From a checkpoint of a small class-conditioned image diffusion model: width 128.
Rows from block 10 of a small class-conditioned image diffusion model, named by matrix and row number. Rows with one number within an expert belong to one neuron, the router's apart. Each number is 128 + 24 x the weight over its row's rms, rounded and kept within 0 to 255. All counts start at 0. Numbers have three digits each. After the name is the row's rms in percent of the matrix's.
After each expert's rows are labels from the 100 images, of 14976 (inputs lightly noised), where the router gives the expert most weight on average: "responds to" is what is common among them. Only what is clearly more common there than usual is listed. The data: scattered letters and digits in many colours. In brackets: how many of the 100, against the usual share in percent.
# router: router (model.blocks.10.mlp.router.weight, 16x128), inputs 0-63
# up: expert up (model.blocks.10.mlp.up, 16x256x128), inputs 0-63
# down: expert down (model.blocks.10.mlp.down, 16x128x256, transposed), outputs 0-63

# expert 13
router.13 140:132110125149139152104164073101165105097095155149155133128140107178104148135117112113119151078126098119110104107141124141083134106112116114085153176103137138145104115071147149155149125126170107
up.0 118:168075136114146107214105134150111101099180125112140104179101157112133108092133124137096128133155135085121149092151137114102124189113129185152106109129120128091097111119130089123131146137110083
down.0 157:120184129117108125080092156089160177143151117128144122134128085131149131150145143106134132148139131161126171151082110127139153089112164120118130112153120119129125115111112106127109100145136178
up.1 074:099128130142125139146120141180102123158138127076141076122125149149139125094143117176132108134121144139118122123145136161158116177152150176166075134112142114127153122129135138121157130146085131
down.1 056:147140125131122110154126113153165132129151102104167146133107112142126120138167140123119140162135113085108111144126146160058174165138133111159134139093137132174116108122097164157111166131106108
up.2 108:174123125109112121185093135169104160126134130138109138150103143090149166113117128126082136138153121091115116095157134097162111136122141179144153095115114113134124122117116142147075146116098132
down.2 117:119133131127131109119100168138127101133122105151139162175131150149124110130139169044183080134133151142142150168105148130129124137156110117133108159122152134124132141132130118108141120165162119
up.3 100:088108122131138149143144111114118116119100139119107118163104111153133133119175154111111164116169109117153133168099074131154179153125109124111112145119089164131090100101189121096110150171137140
down.3 100:123115190127164112126180078211115097126125119147116124144144178094162101107123112161136113138090105103125110097127175123091096133146132160113127133139128115117129140131131156097149151155117124
up.4 110:155131083094124138155093113165042101091164118128126138153118133094143136102142153148089104186112147100125146118148119138123134165148147130146159150129111100112120116136103122153162102120090110
down.4 102:120150123112113136155075161092162141112135101132128118139087122146116129133150122124178159098173158168138154146095114126131152125138143091162114157173114148143118130110119095071120118135108168
responds to: count: six (82 vs 16.4); pink (80 vs 19.7); white (74 vs 19.4); orange (71 vs 19.3)

# expert 11
router.11 088:128166100164100127126122144108141145124142137110136145115172097117119142143154155144105128117127138133119109116171147151128107103118122102105122120154166116092139103142145135160092122110118093
up.0 082:123114147106144096110103129182133078175125119100114085182102132089140118131159146147118139144107125111132155134145107125105101162132133137150063137134111096114115109104152117104106138138182114
down.0 080:139139124129067085156102153125104095096124120114138155108111108125136142114127155100150108101141098113068084133166145108133132172113128173139166136132154131144150130123098167124127141143126141
up.1 105:117098137141163154167132089187119150161108132131124136117109127160149076117121122147125131154159118082180137100128091107152112154181131132145114127138124109153139113102126133087087116153153107
down.1 118:102107111164089109188102137148114094088133123153138125124125145103095126117099077099128125133111116103168074121119123129126068144121135144147146106096126124110146126105136144120137176106130143
up.2 112:096125145112150094170116124113174121134113126107121099148120165138102097085123100127139139144111142147130111144156122116129134130128117139143110154115100139148115129133167131107122153145125131
down.2 121:160097116161146159191115122152122131140120159111137128093081185089169088132150108098150108143130180105124121103120145129115108101111104129127120132121107108098109113114098092128130161107090085
up.3 090:164068140110166121114080111151155121171126112132143139165096170130125138114111093124116158106150073130098095094117128116156121143129120128136087145115095135123105136099128094149094126176152103
down.3 096:100098122137160107136134107120101121148081113133140083110122129136115115110098106132157097117111149125097116143105122152115120112126085064109103121130140126094081162114098170162147090130145137
up.4 098:147084138140102124160118125156114108165151110116121079154100137121124119096135128154117100153096091132133125107177148092101094148180126128122126141112093103136103112145106139104143128164111093
down.4 089:112145160117114123164120114103133092111124104155126171121133129093125107124122113117130146158106131112149132126093132204145125143173114143087137117121134158105134089166100117123117142109101126
responds to: count: one (100 vs 17.2)

# expert 12
router.12 089:120126151110150102115108157120156145112148110149126168159135149105165098118114184100148148117121155127149106149067084103135172145138151137174145114108109145132120111140122150119106099154145152
up.0 099:134105159185168123131176090155138131132114150160112120133112152139147156064117113163143114140126117109134126090103136121155143144132119130088099130128160140125134144107108168140112178136133090
down.0 095:077123129129122118147157147132128147162134122105098179104125159102129155094177166145121154118118156122179131088132133165131167130078090173102111092126095111089082112119088108127146150117159159
up.1 094:153107142107134138148141074162122103125133145115114160158106128119082142133121160177101123135137118109107144086121146134106117121147134170139112127138110176096092134101096097102117154191148126
down.1 098:131170106129103151134062148162145137163114133132137123148193134131151114115106131089164127145110136172112152164140155119160138118086099118115133136113125117163141182145113125119089091141093092
up.2 072:110075123148163138179166106120115147149129121143078139147110161141127099129117136108092151135143113100115156136160123091077158158135122145141124152134093140136138129140116084149115152137149123
down.2 057:106159116149109080153155124151179116157114122144136113111140177142160135139173113100115067140111139092147123139118132121114081107107129119087132109127140109122132145137099108146138119161176116
up.3 122:115116125104126119140136136122090141149149135078102158130104139113127115116174140111137124153157118116122165115085123159150134150121124141170095097121075145105104103114103116076158163143130152
down.3 123:155126104167093131144096113128144120113107109139105132136121155158150132115136125077105103134151109122129131118149145121110094105113126119128192124112157102162102153114093121123114150121099115
up.4 093:125108162148120117143130072156108130085114158179137134132096135105097164114147151110103136112125105109118108112143134134077114134144115146103107141102113132145114091132119134104111141107118116
down.4 087:122132139122133101155185134143168134145127102114109126107138153111127144133159145076119118140147105139110127157099117144132119125146129124091149124107199120132134131143106128144138106137168151
responds to: green (97 vs 39.1); count: six (56 vs 16.4); black (52 vs 19.7); brown (50 vs 19.9)

# expert 10
router.10 095:127158141107114119111145122138129140092125114150122118101118114132143114144137100114095087112149091115127140181150112129107148130109125100140142125079123102124173103067124114161157162096122114
up.0 119:108108143130162139148130120166124109140095123140122129150066140123121064114132171110114129151136134144151113119168103138097152148145121119118124127092130182104064115126163070069124158140126128
down.0 130:158112096153115101083127145064102132061129194104159156142159144124115103152132127125115123151123138137129157097124142139175121128096141171142127120101121101142177129129096124150126111130092101
up.1 089:068146093100142128136130091081168140122103134099114105156124168138088131081117116156124094133131139138116137101122138136140136150122132168138069130149118130145108141177136153116107100155106167
down.1 088:149103108184119113112145099114122146125130176143185128102104141107124138124172107098119117137107154074134079099122160140155149119076117155076201114084137114107089119131115084167102144147122112
up.2 063:141100112149121112149116096176104126118134097111166135154078146178124113098137129150124100150135167105120104107118138088124146129096111189157060143098093122141062147147116133104136158143157147
down.2 052:175116150141131118145140125112137153118156117132156095129152144126133152110187172142176132158106125145095146122123181180105106147140126078113147150118142092095159107146103131164107129110143098
up.3 107:115133133172091126147086102178153118115103145149164084127120129173141163122101099123131077129130120075117135116111130154142121156134135131124118122122113076128127082125137104121150117145138129
down.3 104:137156107113123181136089133092129138131135179120148137132152119135153142105144145107120105086166136155127143079103124164130131150121147117120134086164113140136106122122159118136116166123100128
up.4 128:102129120137108103114137108140130059127118116141146119111127164149096145123109145122175126167119096143104166128108138134095133097125098131061111138146168133139133200106127079169157135108197132
down.4 128:132157109099104155102132132150165097118120117110169110133188106109154165115105127108124108122116126112138145163127135171158172136179129103114141115117187122151201134125102111115102156084102126
responds to: teal (100 vs 40); green (64 vs 39.1); count: six (35 vs 16.4)

# expert 5
router.5 106:101131159099134101116140144106156094115107145127170103179118157146110083106114103125125128143100115115135128117148151102137156158138076175155110157101168142125153167158123158093118151103138140
up.0 109:149114131140119118164127110101136112143166110115150046136101195155138089139080110141132147151134140118095117122153163113109101111069120155110134089130140130102078141156127116153108144142161110
down.0 116:131076144127165101183155122115139151107105120121158158162138132084126149143141153106144130139153138170154172105127140144138153148186147151184135159125113128130151094132093122106121185133132161
up.1 095:099122135073171129153139152169136177189133125094134115127107123113146095126131156143122123088139129097157126127127148123158147147132087134104147116149123191119085129118116102110156118122136122
down.1 084:105060118109145148171129113149100135130121098130128129123133162111122088106140128166132169124140153062131094125132121120131144149137150114165165145106122106115168106126145158127114126126120129
up.2 100:123103121104119146134104112106125171132132093100142142148083151136133104117137173125142123165145120150116092141156113132122124121112148169211127136107166083156176099135173160144109134135145134
down.2 109:101147123131127122138124143144156143160136166131124113137078111149144145109126127166118123112124108096155125111134089119134118158116124145099112146126091094111117108149123165122136135158167164
up.3 082:153089141138163088166173076147138106114150126183130112147127130162128090132083125124156140120143173124119153101114130140094152147147110167104114106163155137096123097133112124146091158155087125
down.3 073:123134145173128122158100091145115150077121124136134124153100088180151158144153131122096099114145128116141156142107135130111148125092131120124121126139107116068150126084100086107112157121172122
up.4 096:126128101113112146153109097125095139141137112144140101153117129123146165104109165131100096155157135138116138135154132146116148151150144114168134133101136114182152111114133096119122118148153133
down.4 090:095153121174122159162113099142137137133113148143121138131114173170140136100133127081120162124102124126136092151128125122109156082131132159112157143123103109122077138128134118149147158141137160
responds to: red (91 vs 39.4); count: six (79 vs 16.4); black (72 vs 19.7); brown (69 vs 19.9)

# expert 0
router.0 083:158139162158109116097150117081083161136156174103122116146099177147099104141136138138092085124141104138099144133159170144124158122088119144184156115102126129138121121107104124137108133131100107
up.0 108:116067111137151123170119113102134080129104171105110144127123131140099131115151134104166115131138117147156176091110133142139134157124123149153118120146103129128136123164119116133152125110156170
down.0 112:116098131116148130130160125114163155162100143097158110150112116148097121119128130161128166104134156140149114128129121090151218123167142104164105159147146129148131130149129183107124151118123174
up.1 096:116146135109096104131139147149148081131095087126081148130128132155103082127098113131158152157150127117156177101119097152113144138150127144133110119112105123129140147200110097119162141122130117
down.1 082:110099108130134149138141114135116166124080136119145109136114131095169112134132113137113147097088138177170144128111107098153163138129104125099139102087160142085099127106137142134090202108133180
up.2 089:128067146095155153176095149160087092110108157091127109170120159127095149088154154138119113129177098102147113140131116069122133135154061147116118151096133110134124152096124089134133140099139132
down.2 078:094116096138110149121140097127183122152121081122141130121128135146150113054119078115128111115112106081126104130102117175085135170138125125096119163146180141123091191128126169119138165150148115
up.3 103:145127122131169120130100153134072153126095119095101110118087130147117107107121131142127092099141145113140103135094098145182104186160133141179093136101108095121118100143147143134119106167121144
down.3 115:102131100158113134129128130115127137122149184076139111113108096147128139111151154157110178099136172141104115098101122164162148163076130127081106118127137142100093113143097106118113137103100119
up.4 100:109122134095141075155147128128151081123120169103118158168112133111137118089127173122149169105127145118118136130138156111111124134160107132100122143121105158122131102141122155116126161122179137
down.4 098:116154147151154138123140090148123122146111175175178095140144134103117166110139101128125096071064128100141103121149103121097145155151123126138131129127113113137091122118138119109136122139121152
responds to: teal (95 vs 40); green (70 vs 39.1)

# expert 4
router.4 101:091098138145110047119126138158149180137127111128111112137089145145102087135123148159158125123162149143132157112068129112121137107153129156132098164156121154116127101176104098089123168128168101
up.0 102:157116172083144130107098102175135144102138118144154114118108126074169098116125133113128107160099104122136134151121103107130128154136123178130117168112092097144146132096154131152096156110163137
down.0 104:099101125121144133099178124083079065124123141175129115128167078129110095148136110178135096090095148113132130127117131095152115156091117109119115135125133145114175151111133144143135145133080098
up.1 103:122120131140140103093129145100099139133133117170127134148116126116158194083109108139097142110098095122129156129150116119173096107123146143159167100098087089144110110154088148129113143139074168
down.1 109:125077135115112125164116168148118081083165168109092129146122122163092101126098149153117124103126111097126126150162123118127145176142112134165089119107140169118129141078140134132112101108114091
up.2 100:142123141099108141115113109144075139145139119108123162150137094145141137111103132078086124131147202100081131129126100130125129138161172145145116104119098157128105103114091117071145115110088163
down.2 098:125133146145081107094107167161139107135111173123125097111124160109139146108100104101120119108131086125149133137130118136115127167099138155117126092157111061144135138137139121166115122119098103
up.3 111:187135115149110162110085145139061138104102133112154142112098146081143116152146135126136072139088102102143117166124136122137095125133140159132097068105132117129159087123094126176136149126139147
down.3 104:129105107141095119133120126132096143121159142145146114115132132096116136122112114164096181108178138110119126128139085115143145139144160129164113071117132120139116117096174146100141138122086150
up.4 106:133085155131176076163144138154142146112130167109138137174092155141130104088120118148127145140138086111135155101107122142093126197108061164099115134113106159138119130147140160146134158127163090
down.4 111:119154158125143148120121130143106123156132141166125144143122156087147128138138158078102116126103128122125098150146116135089097107080147172188139102119141095107148143125158131154126111119125141
responds to: count: six (77 vs 16.4); brown (76 vs 19.9); black (66 vs 19.7); purple (64 vs 19.7)

# expert 15
router.15 106:139141134105122118149091110164110136127112130135107137134083107100146096128147131114090096121139094143141143109159130118124162119134119144128164134092078108111161067112134117132122142156163086
up.0 106:092110144068155137164093110139156129130119140086131130150133129150150155104142146102089125150138122111117112131096143157101131133160105120119090178124153135114115126135136131082096166138090175
down.0 100:124108121164151128170166120164115113133102118139153106128123158090155128133144124159142142104105119151117101125138106085085132143122127138161166112128098112122126130135175150154131151157144145
up.1 094:135135122183102139195097126145163081095133129105106083170113160146097128105131128106115129139114136103126121142152168143112168136093098141160157139115136101127141130120112111078125120157112113
down.1 088:112114141116136155096136100099144123169090147124129114118140110156118129120135100126129175093136135146158118152108080081116110139149128095148118173184080127160105131122130150181166154128155182
up.2 089:139085149095158143172164124134116084141146142101171145140141142142117156089115124133097142111165124092103146154140168115126141166140131137129121141164122136107078119169099111097151124143132122
down.2 076:105146121178144122124167123115157138132135078156103076131129109130144095162172145166153113122074150153180090138145168113120111124143134133159165169084149102156118111140096144169137126107136120
up.3 095:128141124151127115148121102155117102113108084132151114125125152102078148128132124141140130149058133092153134109151107130098137142151115131163119119081096097139128192138109116137114139112106153
down.3 078:149142140095111145105106149142137150161098146191107138158114131121181107102131117150111115097113134108118145111126124129128163131156118138101135132136098119176113107130118127145130080104153156
up.4 098:113076161137142113158145121110118114085169127139153088136110096149140087079119140122143131123142159155078172126085129122093129145158103158119091119138113195071099112118140103090120123119123123
down.4 097:131151116171140101158109146132165138174158120119111119122140161156076133127172132104095120151104121151170114088099119116120124142110131150118155131114118090141093091144072137129121125120138168
responds to: teal (98 vs 40); green (73 vs 39.1); count: six (37 vs 16.4)

# expert 8
router.8 105:155127112131115140170098130112123107125148103101139137115139094124145163087138115132093107137118157107088151120162131157143142128118131130116116137164163113103109120111095138172081141097079113
up.0 076:145102174101116135148172096124088134116105150054166123101070154072154106117107147138149116116120132105133075101120131126108133124119117173141116128135128137146146128142164171172142139134135149
down.0 069:120146079166138147178128115081141131143143128115160152135088136121109149167150108165099147110156155160160097144108127148143163120129149114143169122135109098114075095129101099135117121115140172
up.1 073:117090179089124096149124161157125121124122116127118128153062127118146093085106139106140103158077122141156127122123181104115106148138134133166095120104095145135127124145099119119087128126122080
down.1 058:116149096163088135167132107030121148167119174121100146129131146110141148107110092171109130150124129141145139112107141100148160153104106118127131128107137117153088114111155197116115108129117148
up.2 086:130091201083167132120148137166100123098077091136133130102078157139147144120095118154151132123115094105167127131118119114112111121112099179140114123120115168185117144110136126155102109111112124
down.2 070:157128118139128127151107155097133162160100142113137145130109175140115101157111159110128126132103139154161102102141144149134154123114132126122179127140162111133135104134098144140153073144136137
up.3 104:096108148133120117151155114126153103111100118125102096177133127154122141128115133159127155156162095139149159111140165100095150126175111134137075156091115131120157092151109127103160121093139159
down.3 093:113092134100139134164109122130138135126120095106120104140109137151122130114145142136147143118157142157187098131122118144152132164123117118135096162178146153096135114130122133102095126147138168
up.4 094:102134103112072113119102121147069146111125103125080119112107112191106108128142127143159111112148128149135115114108115151151135135124146117159111112129131124180159106125117122151141118079115143
down.4 093:109169139125100117097162143124114123118125113120149116103165149074122125132107073129126128180117083156154131112113136152121094152110106157120111072117130138132153159151108124103142167117118145
responds to: purple (54 vs 19.7); brown (43 vs 19.9)

# expert 1
router.1 084:111134122143073128104114140155097176140146119116119122104109133113149123119111149125132127152078156160151101182107092095137140115119129118147116090153124106172156132161108169117113112146098137
up.0 096:100082182097153123169116133128141141142157083137110116147118134182117104095085116117136106152166145097084164117128152129103106129112131158132129199127123175106096126126117129077117127134138078
down.0 091:140146134085120136097126115148136129146132143099118118132110112133130116140153186114189125115154125159145148149104128150146135161123074137091101124126125148119147108141172158135087130133122157
up.1 100:158122139161157096144127157144130092133181097116112091099113173105136109122143149059145151142096096127124140134127135177100128141134118153126128144179173116105127117112100083133110167122153109
down.1 095:167094140110135116156121104192179129147111063158138124123134143121104147080093117145154120097113118116131165141132110110115167123154090175132094154127099164136102104125148147121128155116131105
up.2 096:154107138057114124121110132168094123078172121124168137154102113112103120098080123167123122129112119140156171112157119133122136183136075140108119120121096165124119118143104130103128127144118092
down.2 092:140086119121185162098162133103087130143136133149150128132175124099136116137155109148083134136137151120104126104134184157136153116118121149114117091119174115167132129171122133156139107155089110
up.3 077:130138169103149092136115088090143129161128128132128128171099120153114150082108123133117090118106132140151141099123203109105148170141123141149105138129121155097093137118090129108148149126116143
down.3 060:112085103114144197158139095134093143146119097134155136148107132138146134130138166132138153106167129148154118173128105128121184164173105122176181131108112166136147123104099125145123088141099197
up.4 095:135103122145153110173137112131122079091150123138143103146087144148130127091117117104138124129156119097075126117119168101089147143112110141129110171159111152150085129163146096140125101158151103
down.4 101:099129117130107159129129135147124178164088078128113139111125160132121122106154123156160106151128086166150143135087121147159137155154143129108099129158140153149140072159119155076109129143118181
responds to: teal (100 vs 40); blue (55 vs 20); count: six (49 vs 16.4); count: five (42 vs 16.5)

# expert 3
router.3 106:116104130129102135126131187085093150146150087087114147170115159125115098103134074138151130138146134115125117116151146109113117153158099126174120103126111140122084151130131121055120125083131146
up.0 093:124041152128130089125152112146159109092163166155151105113120118136150126096104153111166120118126119158098165096155174140144161148118110151131138136119120158124124107100130104104139149132153109
down.0 085:135162164131147122144129114125122180161138117141115158117068131123104121132180136094112136107144166103180107127128117150104173149096147139126145126105129103150113089121082148156123168133139149
up.1 090:147087158078118116161149101196099146128123134091100116152124126138116140125117131124080104130147119091106138113139120117085151172162134142116129098134146104136126081100126138129126161143141139
down.1 079:133103125134131138120101163136093137183111103124165146107110149088120080120129124115147126142115144131150115092127100155120134125106121169124137137118098129118091132130141132138162107130108102
up.2 101:136127162142122097095129163117109157119157099126135094134089141100100069105140090135140139117153119154177137109125115143149136150145159138188106083116128136111150133147069137136182161106086127
down.2 100:147123132132151140198122107133164160132177126160169157124129128093098119178168164086127129146141164150105178103104127147121154136127141141129129148156144116111125113141121104123143158135131128
up.3 086:159129155132159133135176130161162125114113120116120103154085132146103170098114139131082118110176152146124142110119192138114118141131114136179143109116140137171123146121142154151117142157127129
down.3 067:126087135139151156148120147094103103165089139166140109094106148122153113100114108097122121134094119130140088131149164129113125141170162178111126166098163108109144102121112180132187117146134136
up.4 110:114127113150143122165120131130152123119088129093162098143107175160093132139160155140147103088100122092143110107095188106126139155169119164155112160109091127112110112152126166151159129116145101
down.4 113:083096129126147125128112080144124139148102143099170110141127133171145121105118093148145140149135153139143109133123141098158133136157131172140144151130117109130120099153146173132141152137139151
responds to: count: six (76 vs 16.4); brown (74 vs 19.9); black (65 vs 19.7); green (65 vs 39.1)

# expert 7
router.7 092:157097133138102124109134125100151136137135138115143171096106149107128165118093100148139095128158087169151130111159125159113134149115103154115154096122130147121128152091104094167115167146152055
up.0 112:129093171114122127135137129127105197165099107077162117136063142103132131113131159141156138137150103126113126139146117138111133146103123126160145111133109122112117132113124147097115153102113092
down.0 123:143160131151124114167104136124159113120119145173146133107143156149106143154146132081087093118128140131138153081166158107104124098115191140118158109171129128136103123139108074157125108129119161
up.1 114:102079117147162133144124106131099154122113172107112103129134136124154110133129157155109193112144117132125099111121174122102125111116145128139124130095105167106095102125208139099117135151130107
down.1 121:171148137146111139138128146112094138113124099137104155172126130136103118130177128146101047156120125130126149103116169138122123131119130124127136158105138169147120124160091115108110146148115086
up.2 120:088106139137148095138184114101140112122150147111116122146123131191105143123150133160113148128164121098089110078140153153119146133120152130105101138114119132114097111131102161126153137129135178
down.2 145:147085084154117113152170140121079101119121101091156114108122152095117075123136137146162098120100127135146114109121162147140135153146102146122125119108150152098143147122145118156128136143133093
up.3 116:140102131098095120161135107123110161098129134114137098115104158106133120132133133140097130123126135123118082114166109104153137185096171150194153114109083139105138130104143148123150169172096113
down.3 129:113160111144169141196109135174199118143117104144163131125146135107164139135173139095129126135140148099108130129137133159091158124158146137138149147140118110096116128120124068150131122096153101
up.4 097:107093147123150120154113129184149131159068108127163115120089148124110134114124142147160136092127090126130131131133121115140175164142102141131093166117131148143113123143158167159128120137064124
down.4 092:114156101139096144127111138097143156163164122186119164101136091161107149135137150122102126084124187134150159159135136126110160110104150104118178103163138143175099135087095082136129122143101166
responds to: count: one (48 vs 17.2)

# expert 6
router.6 109:118111145121152127163155129132148134125110088133174135114091150105101147169082139115181174121150079115159192148105128107138166115102125159105171075131138153148122132154110072132148149111137100
up.0 082:129071153146151137161101137116143136118159114123075104162141135138149078135148130167111119146159143130156138100099136105103094130164144169155118170121129113121125149161128113088106141104117120
down.0 073:163114133146146139148092146126110129156155135138149165115121119057123124135118132095110102092112141123116127176118120149185116133125117118142178080126161107094147093125109132154145104142122107
up.1 107:128124125139160148157132099120145118105157126133125076136115117145105139101106136136137125118137155076123153085133165124078162127169112093126086134161134133132098123152097111126171144124108120
down.1 112:137089110137106147161164078167148119154102103133118080135149143121130103104173104135155122126109150187133085136087142165134160124143125088098113121162167144132144131146158111109136144124123133
up.2 079:081152135093107135113116137155145084106153124156117133144118130120150077128103129116113147127089114156145143158111140090118110162155125153146117110148143143100154145111147153111096170133124131
down.2 069:158104115192174155146094109118119133157105141140135126138096161137148123109169134184112140106158137105139158079144139141104111137125106142122123177089136130151084127137091128156144111160150115
up.3 093:130112129140139094166164133138132115169154120095123115113113163115111145092119087135096109120116097084144085117140121123063117159144132210154122106124124101134119104100113153139146145123131103
down.3 094:123113111167133152142129155121161126143120139095120102112152136155110119129127099122151096098160134147157178125119110120162163129067130106136124099146129131135120160181134106121135114114115132
up.4 119:130152151125161117114157124179133109115096114136143115133146139105140127101090162102167133127090116133119172115099148124097150139204106122102100163155123150126154122125117088129121162139189121
down.4 128:147092141121154121110136114166163088159102113176164069099137139112164100087148149138175175106079134154131097168163138119106150122156087132133113150112155138138145133104143132164130140094117107
responds to: green (67 vs 39.1); count: one (37 vs 17.2)

# expert 2
router.2 091:119123096149107127122100164106120155169122130094127091143150168108123102154133108110137149097173167104118082141141126126130089132152111103151137118144111107109090104177171145088131137112098120
up.0 097:124081137153124133183072107187149126122153100148137074135103178135094123152096128118143107150149130142115133121147136116120127182147138130165127173090139136088125127130120134149129147149158135
down.0 099:135145140151162120157133128147155140123142096170130120136094088190118151090138134138130120153146113140099162113073144096095139118171144149079117172174115131138113116154120153110115148141152125
up.1 104:122123136157141140165122128132157147170136139136147075152102143121091136107121148142127142091163100097118108118159140127103130162116104128108111139126127138150102104139124104098143166126122133
down.1 112:155141121131128123113126121118113115103167136161180168148162105107159147153158132044103095146098139141146151128112154148129129141146152075150158143164184100087139122116106103107137125108114115
up.2 072:148091155099134103140124127155122099144142128146121115163099128133139132105139119104112126119163108126128116134121166105125155132147108143183113139145072164175115107092126101126138141147089118
down.2 057:152110149149123135143099133117115135112125149131185105075154126114131156146081107104108123097131106138103152120172179147139116142146169152095133112156142117092084132140107107107148159079099096
up.3 102:123093128131100129148106124108141129130105145104152118131118152163106127147109103119146100105146147094149086116157127152150148141105161147135129133111112123066117118123135123135143169105113140
down.3 106:107146118145131160105082081106114091133125136129190157136161112107158137129141114104115127158106153154126174125112155084141145120096147096125150163140125097086145175148127076120179082122130113
up.4 112:138129115160155130135139124111126136113116133134172112102120132116155170141144157132130098131105094098156087134134140145113121140127086152141138214091087111132143125145123124150107162166121099
down.4 115:128102090117105117142110146118127145095168159139129109089139091177103154131110099157102112124153118093103164099127117150144105088122159122101108060129113117148084138110117111148125162101141126
responds to: purple (88 vs 19.7); count: six (79 vs 16.4); blue (66 vs 20); black (55 vs 19.7)

# expert 14
router.14 101:105108120145178093109152160154141148146116146095119134140130117147152113128092158137139153146146138129177146094086111133163112134151110146092100140110089087163102135176162130101087157148143110
up.0 096:110155132122105166153097116111113134105124103124116091117120159159075104107120129123141103112137100125150085125159157112089154153108164175174132163156119122093143139128134122114140161109174161
down.0 092:148111124148180122201116091125150154140131122115139139134092133137122139146173154130140143120117129127149124134127135133115136130127118138131096146085111084124107106117095139138158134138154152
up.1 096:125082150150123093141110124137100141137160113128136140113125173121127119098137090132101101132128120145116114095137113108091106147135146192162169127094089135137146119115092126187153167111129126
down.1 094:083163146111131206083131137083112114177120119131116131153111127107173118123131122108103139111140137138133072168151105126168117136104106132113122109116158122126077131136174134123084114170103084
up.2 085:099088140102168152147122153158103122125154060109112119153114162153149135102134154160158190163126133143106163104133138139095130118132126121132142146134134176091067173128128100106116115161159139
down.2 084:091105136131144133151163121104146099145150117131134170134149110127130143097164138174125181109093142118155115106126132170143169173139103089115120162122157115100146171115109117103155108109102138
up.3 079:143096140125152129158084099137110085106101128119152077164112162132124116113137104147127138110157136121130111110164162113116161147125077157142153139128149169093095157129133083140135142139141158
down.3 067:151112146108170143191087114136170141111175125137132180133137133146125126121180149127097139136105150126179124097152123152131106152161112094173135136124132121112157125136112086093160128118130137
up.4 109:151117133131143136125104085108154080107145112084170115179129107144137149110122131103140139174147116148093107148120131118108095142111128121142125155140131094136162163155174142126119134100144075
down.4 108:149138129128142156112098112146141122130093155134145108138152151118165183101116126122123143129125111134130115147154154136174209115126138117089179142149126100121140136135103169118065128146135124
responds to: brown (74 vs 19.9); count: six (70 vs 16.4); red (67 vs 39.4); green (66 vs 39.1)

# expert 9
router.9 092:122086150117096116159100133134128122146154099118119122123105162137159118087135125099108106191121131107091149141099081121161119145091152138104122112115156084119086118159131159107138113135115142
up.0 116:111147124140148148108124130108114105163135177115083145108120146134170149094171120126099120138097067104138117123121098127110102116125163154120110116087134116159116106145101181153120180088140176
down.0 123:127122114109106164135090150130112166091117083143144115135108114126108094112101104145115147142149141145186155156112115097167161144159140106184139149152135135124107109121154117087118157107137147
up.1 115:136084100133164128109143137131100145173110112138122155150115131141147141119146147113104155107130147133103121144133139085143109155147147127149145166088054156158147111098120152136140124141127124
down.1 121:162151115152155167114093111105127132124105105127174159109147130085181126143137119060119114168125112118179116119146156141115115136115128105126193161152133135091125144137125085140147122138134092
up.2 114:116119190144162118104134131165172097114096156139131131131134117140142105127126154131144150113122124144074135137144133082099151109139144136119136141099112150174146139121170143121130093140174100
down.2 121:121103125119169171125116096080116114120086127150161086125159130128187113139105100104125160149105119128123134128181129101122114130128127136140158167148125121128156182136151136161104158132129106
up.3 107:154100108116145140113149159144147165151091126151114128129106141116132092115122146102108127150151134070149168138112098129164108138119138157133115160087093116157135115149094113106109179122148139
down.3 123:117174146136128099108118140111135117110173169112140155117154112072120118174111115112114098111104148115126132129160146127138104147126163117158154088135107126108124151103116088158169105112136103
up.4 079:089112150135168080141134180141116159110125108116182125159098142135114148099105126117117106129133127159134161125102155100116146114155136156138091157144114154120161174144103095120118156124133139
down.4 064:122069144101189087107101057091159121147134149160123117148138106121146142090116119106129160105123135143117060112118121100143148152128148115166140160090109141162125117144158152139129094116134133
responds to: green (93 vs 39.1); teal (73 vs 40); count: six (58 vs 16.4); brown (49 vs 19.9)